Weights of a small sound classifier: norm batchnorm, depths [9].
Rows from block 2, named by matrix and row number. Rows with one number belong to one channel. Each number is 500 + 25 x the weight over its row's rms, rounded and kept within 0 to 999. All counts start at 0. Numbers have three digits each. After the name is the row's rms in percent of the matrix's.
# filt: filter width-5 conv, dilation 4 (model.blocks.2.filt.weight, 384x384x5), inputs 357-373, a 5 kernel for each
# gate: gate width-5 conv, dilation 4 (model.blocks.2.gate.weight, 384x384x5), inputs 357-373, a 5 kernel for each
filt.246 105:543510485497487463488499477504476523572489512478530529530435499484481468464500511513529454502466485521488519504483457537508457512501456491514546513485535506524483517524480469514500535481454524491484517532478496495485468494525481492597491465500508476472525
filt.247 110:530503462519468508515506484506496508472539492499456521521464517517487495507482495508486522513515479490509484549498494514554507478505486499466509500543453476492511496489501522517457525530465530515505504522511508478485500503529495488491484491454497493542456
filt.248 104:514520504520547471487468520468458482516521473479487507511477475553482532500485489488476514510500499454478517521461503482488522486530513517517506503488458484521489436492518485456503508550518518486500500521457499538539508487510543509534481437541513501455503
filt.249 103:508475482517457486521498537542497517497496488495503501544495510540499504483523471442480547496461520519518493498511482532482520475519479517484503473510493465503488482469517497467498468515497494457510500482506496511517517529504482469476478548446509493525454
filt.250 098:537493481492465484465510514478512563554490469514492515530442485501500495543482492498473493501530506479496492490521477538493491492468473525501502493484524468470534506505513522523544536493517487509512494494513494527500478476468487494483498503416481521472489
filt.251 105:527536480507483501546515520541489466527529496571441456531527494439482508468514509472498504496454550518488506509521471498485548555485481460572518467491473530476467465530511480474498472500512503517499482505523447501486489501533471542467482474507494450509511
filt.252 101:499470519517503502500481510491488502549452463507464492478513535513461547546479512504464478492508476463493488511489554524553511538489517499503525443528495499470470498499477534547479498463495489476510527478514488503494469490514497470494459509536523471513501
filt.253 100:499497492488516513537502449474467526485470485505549486507460558504540487486508511497508480520490482541518500471520561486529533525490487524540484477514512488516561483472509502520478520524523493531504482486473506474510484508519516499518555525486528507539547
filt.254 092:477508516482484530451488474526503455532462494516526461493520531493475526516488567477509489468474537489448479491507557523505465465514504474461500477468541450486509502485501499554497511488534468509487511519483489506487516502455469502511512515550516495492485
filt.255 105:528484513486518503544526504467506580472507478487520471526532493477506526495517516519488478518505539467480472493477526476484487508486535488505520470488489530440465514480490514496524503529465515513479507522505454511494443497497503531517497508448525439523529
filt.256 101:511481473505500512465482506498526506476470490488475516530531513485512493535486531518503504467525485465462496481483507529498528494494460524524531550466548477518516456534505461495505505526482471520498520500477505509482477493473522508549517453537490500511515
filt.257 097:493523495517503509465483527542495510451476535458502482466504465480476538499505545532469480523496496494518494485494475538500510476513481526521532482502532488526514544474503441503492485507471521505499480504482501510511462482459518517536483476513553481486509
filt.258 107:505510503491512517497490486509559537541467513497509541434510446461493506530524520509523463510517440517491483507517528529512511560515526484496467530497497466504527466527539489479459550509483497467506493479444490478476514475515506510501531484478501522479490
filt.259 100:529479489439518505516499564454505537473560510531514472483489497490522507483479502522465556500466500472533519559546537494458527467505499477489507553517485487487504490515529526470523496503498492498496496500495503471478493504491514477532511517492482476481494
filt.260 106:472522529521479522493499495493485500514483526515498533510525521502493541525467498511498469510439579513558508482522521488453493552503482527509491539485522522520483496504494493511467515524524477532492498509510532499479491535481511535503527537527503454497468
filt.261 096:514491498511481446513469524543452528473507481498522461484492492493510470535491508467489492478441520486475530494541470464532529497487521485500499528522480527526503531545468493516481503523521520503497481493490466523510426500492462545501463492523522498490530
filt.262 114:490484472483504501488478515499465470512564474462470507521473525484493498472456476529524510509492500505457549526497498517451483459522528467493526526506530519476543492518488458461482497528498514486516499467492501465510506442527465489518480488512532541521525
filt.263 106:511465484481510478514485505487476500520445525453482484474494503493511481535506473501489451534498497519503511506514526534498497518519472495538478526514511510535519481546445539485499505522567463521490496497512478532476477477504520492479538481492472566487535
filt.264 097:514503541448477507516504484504499485500476482499439502486533519494449500521463480507537508534495468523466525532477466502480460483503481478537476511473498516485504522449529491459472520468473475472464483476486474510452533508508463521521562499530516519459529
filt.265 100:493504515518522529509487493456476536511574515546463503507515480488515501481511494495464526500453477495568468505530463453525519484506532490473483512544508451546487461504505513503486499557538479487496483525512524506504475531502513536490524495494484502518488
filt.266 104:538512511475535451518482503561513467511486520503526510511533526496483499509504481540501505477500517494479503482481524519499510471515499477510464503498529497481466501525433493537527505483521515477522456522482501515500508469528446524483556492548478531476500
filt.267 092:519497500510501470494449464509472528520523536478500438498504524501505491486467519537526454501490499497477464500520463466474514484450501469500497509469498499548508502504485485454520573498530499535485517476527489463507453521494498498487544506499499525456492
filt.268 102:486477502502536508518523494494492550471502472489504486525519501459477471474522534479501517502471503488485519518508519518547521488489474525564483542529523485545530462495449547522483523484546474462510485513509492495505479488523540542473525456487526511529486
filt.269 097:470487528515464516553507518506561526463522517478523503531515468480518530505494466526520522508515513481505492486511494515495526497486527491472464535531504514518513548508468471470507505523511489465514540474551530534475444470549517497512506538518513451490516
filt.270 095:470495495509481511495547503472510469482495527494475494526539509534523480496465466497481481523562444487485451503548547460434503519495482521499512462495529484484526548512466507547493511543552478480553503508571515496503487541513530482510536495534488497482472
filt.271 096:459542494495554555495508494477542529548468519463502515504500492497527490495479536531458475531510502480489507444482513519498515498500543495522526506481507503509531515540508475478511505524506505520532469538510479499522474493485495490508487511454460489463522
filt.272 095:518511493464480432511479490494476530475514519508520474492538460496460469527509508470484476535481470458481497482533524476503488485494503506526505467496481464470519540471458489511493485462476499540458469494480475472503429456470501512464491494489538474519511
filt.273 101:481513512490506461488481529533488479542508497492497473501527496511506513482543500495480485505525506492491519541473529479502439492527524509509520559509525490511487529514510558482514537478503463523420526486534495506474525482513475485477537513534478528453520
filt.274 093:473479525491519523540481518526506486473498571503495508489524456530477549481488516500485495486483486500495485515483514519515486511493498500503501516490520503511513509452426535508486512474485497492486496508489530536489498493553480474499512493533478494471517
filt.275 096:499468492441550481508494528461482512496496536458513513493496523517445463495491457478475507439497526479495502488438558505505467494525513481495523509487505506502513434488469476489537472485515459473463541508490505527525487504497521469473500494526492505490496
filt.276 104:517495457484485455501503541506504553428520529473535492515485497468477477492493474504556493497512487418503514496511523535475522508501498543500481505485466476472492541519505502491506555538483505521486448487496530523503457522518500504484468480533474458516531
filt.277 102:459500452521518521466502497505478518506494510487541495478515495464514517519476525474450497497484492511504494514527517492535515492498431498522522483501548520530502462509469536550556509528489547508490449515505494458507487492531451477505492496461531519499507
filt.278 098:492503524537506485476500498508502502459486492492480499520470513543506483507495507504544477439535481511507535471527515517439493499511484500503474524511508522515527517464450484477557536524537512525547498473453488511484484507482524446489539482514529520515511
filt.279 093:512518450510467479470475509476496523476508465504545471504460442478491502513495564497493494512504506472503496543519472523511485469486491508485506503493560477499519531517498479528485507538482491562533504531507446466542475511497497536513489509486503504511533
filt.280 101:530478526493557472508457485503471422485487497497470469499478465516507508498485523501473495477509486516487496510459564483483512490486551489548503508511509505504497537525469497562488499464533556500461489487521496498501520484510464506480442522567449532501521
filt.281 096:528505516493450507513496483491501506487464478512499479445522521516493539521468479529492458511512468528509497539494477523552519475486513522474503544528534543534523476495478508509510455520536519485540517500519471543478491451548497500487525488500566494492471
gate.246 105:491569487504507499476509514504438477498483525514478485484485523528521496505506540501494531494532492497537481527518532538525497521523516518494511477531486499491495522524510514499508474523503498540532438493513463510542539493499513518504497509508532508495501
gate.247 110:550514460524469514489522469506515483506523452505479449465469515481514483492523556499526480498485508488509502521539501529516542467488480501453486507501477442496540495501524495524542494523491525502482482518502505488479519522480477490461494488574461491529506
gate.248 104:477464494490503494528512497492569503509495488512519446492506488473509529501508483480473505498519532471484460470513475483500546553502487475513524511502468513537496510532519539465507522545504503468482484496478554449479510483482461489519524497514485478471471
gate.249 104:464483503480527505536477498482533486498501474520484528509483482468522479506513470516464494520527570442519494555510523472524492533453468471489512518494508530489486467505525426510503478573504490473488517537514541515509524454505491486526492498511487519530504
gate.250 101:514502446526498513520539471530510514489541471499495464516509547467525508527470496467504495576521510450473476511503543516462522480511490543525515491474509485498453535517491478525473508517459517479518503522449530517523468528506481502528498496501478456535457
gate.251 105:509507462523493522506502481499476538488480501515510474512540515485522533456473503488490495534538494500527484492533499491496483500494503487483522483508534522508484538461502536485494456505468496509470518511483498495522452506513490504493499540510535479494504
gate.252 102:489501475521498497502491510512540488501450535464488547498458521488532529516465512547447493500539479479512509479488520495501489536495457514502527511494484459480491508481496502508511476499524510471532490544503489525529514500528504460492470525504494553459487
gate.253 102:445529476495487523477509462491489537493456496524540502490510518491505538490494525452502502494483504500540498465457504507518496477524509515514474536535498493508522445534487492532463529491505512468585510530482462517530466564467493511493514557435521517501491
gate.254 091:514517499496499538519508484505494498544492507488505511476526491477515520491501528525486517494487481515480514554515540537537458481492541534451476508474536469509479510475430488477515451470456471508477510515489499461498521471486550474479455475532503493484481
gate.255 103:515535485497474508519496502479516495490504476513500437506473474488476519500467515491480512502461544483545500495520497484560524488490487501507524545500524505490472543478492484481479553485493462515494484481482490422519465498484514490518511451552483474498506
gate.256 094:409495500540514514456447498455504500500502519498503524468530496482531514490465527495474481519508522502496535523505513494466486473476540471482492540483530474498535501472469542460531508485535453482510486493494477462507527519464472524506528482504513500504521
gate.257 098:481532498503555473500524519527502531523502454448528474527478507497446479523512476456526509518539500462501523426557541521480481530529491523488459498471487483476511497466518486459483482486499502531450504457485524527514507502446511479476525447503533494484500
gate.258 112:516513515458503506549499536507494470509499504531509496514495476484503523441461529514473491481498519505548503550504497473550487495481532476496520508525492489523520526500470476524441501456485528488466510491510504498487510469502492521538476472496521524493433
gate.259 098:472507513501527500514498494464532476474507513473488540518525483509467488492538523529476522498505464487489470505490454497521538491491523505520526463508511450473449519518474479522474535461477474434478512486474501505500526502470486484533428496564481479522474
gate.260 100:553519474551539467490503493487498530494538500494489509501475455483527513502536529470490481495482523533573459538550459472547501484491503499538483531507453521517545470492476499517509507429486531507509517524503527451513490486522510544460515494528525511509491
gate.261 092:467522490488495519514479462504503528454468521497494485551514485501515486498476478468522492483527497523530504458512499550472506545496441520539481492506527515497490472499509473510516493486501481470463488511468513473467473506544486498491519488517495487469541
gate.262 108:514502538502469440469452446468505496484503475494462496468505510496496528469523477510487518496499522475508478501477467511498501496476506470487485513494536502482499505514487488457513534480524513501494563456503457477509472508468506514524502469553514490503513
gate.263 103:529482500486497476445527506498510440520512487465484505456419527522507473523503528515513480518501498500445493528511537512500489481510527467518483532429537489533443501482488519460493508488518469475497486499524525482514504478492515510476511468507483550480503
gate.264 095:527555464504476464518513498500492488489469511489532483498498489512533482511534518483488530518556545496506529461554536505484512513483454509478511477490522480518492556506475498523462498484473540504465523519493516522516451493473538479491508546525460539505554
gate.265 093:485514511567453459510491482540514492487488547471518506498497453469490507535512505513481462532497510511495510517496500459528518484488538483497505512496513482463496500505503488527505499517506508533508505501452501505514493509529490509516475456503514463503467
gate.266 099:499460456469496514488507521531505473488478479500503526472513519509501499494469491444491471557487498505468480492512485513486477503476457479558531524536587524507504501522482511560509523463562539497494499469488468483504484532534532503498484504526512532559502
gate.267 096:520487453493501479515500493519532508504473511485518531482512496515490503534494503456515458513481491511474485467506546494502525499468462496518498496486490514474514502499474516531507492502465488466510504543465499504481478492497474469481477434429495491497491
gate.268 098:483494521475524540489514556529535488491474511508462508489506529467480529499489536498478502511514514480471511491488475493504539450529487538473489486514508489489512501491477471543524488489498501531503522479506512509497481479536504514502467502534498489458528
gate.269 098:488498505515517480494514509526491509445542483480488487508532560539492487519524486505511463499518545461487460449498474494479527512453496515459520577506481508526496519512540496511518469520531516456440524504539470537476482531525534484512519524515509439474508
gate.270 095:498504484466491471489487515485530506543503547479515558496506472521489489503492539499514530533535498458515518513478522509456483543506494451516473503493526445484578468498503482495519519516485474512497456509506464507448515520523543509459473495487511517493539
gate.271 095:470543420480466472498516538531495523494483513468546483504512504470480508506510500502487562525466469510481502473550490504478516445518509515496537502497521479478463497509494477502483534477508532447496532489510493486511490523514514494502529496465539469481452
gate.272 097:502496510491513501510540478501497462503540525491535497517468469523540498484533525485521491513470489478545463508486485469496500514491501538526450486458476502498506529511489546510521507472519477478505486498488500500507495548493503511474532505510504542512480
gate.273 097:502494515468513510521496501457500499510497501575507498521492481463490490509542542492516497482581541465506479493548498480446484509473495514577472509489462518465508490525568538514473467478525442483475473467496520522494516550506522491496553499539466472550475
gate.274 099:470527470524550517482546520470508525528542456507509489533484521510496513535514519493520487507477483515504498512533535573535479498523551482463539488544509511448498484464477461516504473489481540513493462524498502489494504532487527480515461463473558513515498
gate.275 094:517495530470507509481530477479513468549503467433455521514507458511473517532497520509508508480496491507503536510493528472530520511508515491496461508513517428462527499531521523502463519452511449519499437502492476488515507501534500492490520476489475476505461
gate.276 100:440515527515518491447504476510526472485473490461448501526495519510534553506498522460480461538501522550491506501479490467504493461537495536525495492478490523499473449554527504500543490511488484543512475512496496514523487511537498460515516475509513488444506
gate.277 103:541458480545468495525544498457523487492460490515482449515507490528505476475516496451501501544485486512471485492510461503534435535507450498528516493521504474524484520473499523511478503472487513470460493495502506529506471504520487487540468584503498502477530
gate.278 097:521472538518517483503527499518477485500513554517442508480507505512498465493506465497517492495524507481503487554486535529502539529518522493529450501528484524491462488469519504550515550474479492510495500492511531478498512505450456500498531498490510494497483
gate.279 096:532520489477506492482535503499510484514527494515497455490511481448498528477510504464505526487512466480481519486492493512536442491481497478506499457470470502496524466493551494508516519433470533505463487505514497508536508540489487502509512522492458506514486
gate.280 098:506498520544475500502490465527519531479459470542542467456522458498511518493511502486513462487478490530483459458531487547517527501508529516530517500510513481531469500482485476491476528489506479489498513498498539491511478545488500465488567517474491499534485
gate.281 099:515471562490519496471519512515521455523500461526510502487490450495523514475499479508562525464526501522562531510478486469519473529487477523469465487541509507529478532530532516456499496523520467533506500525520485498487539540463515518514502501487503545528497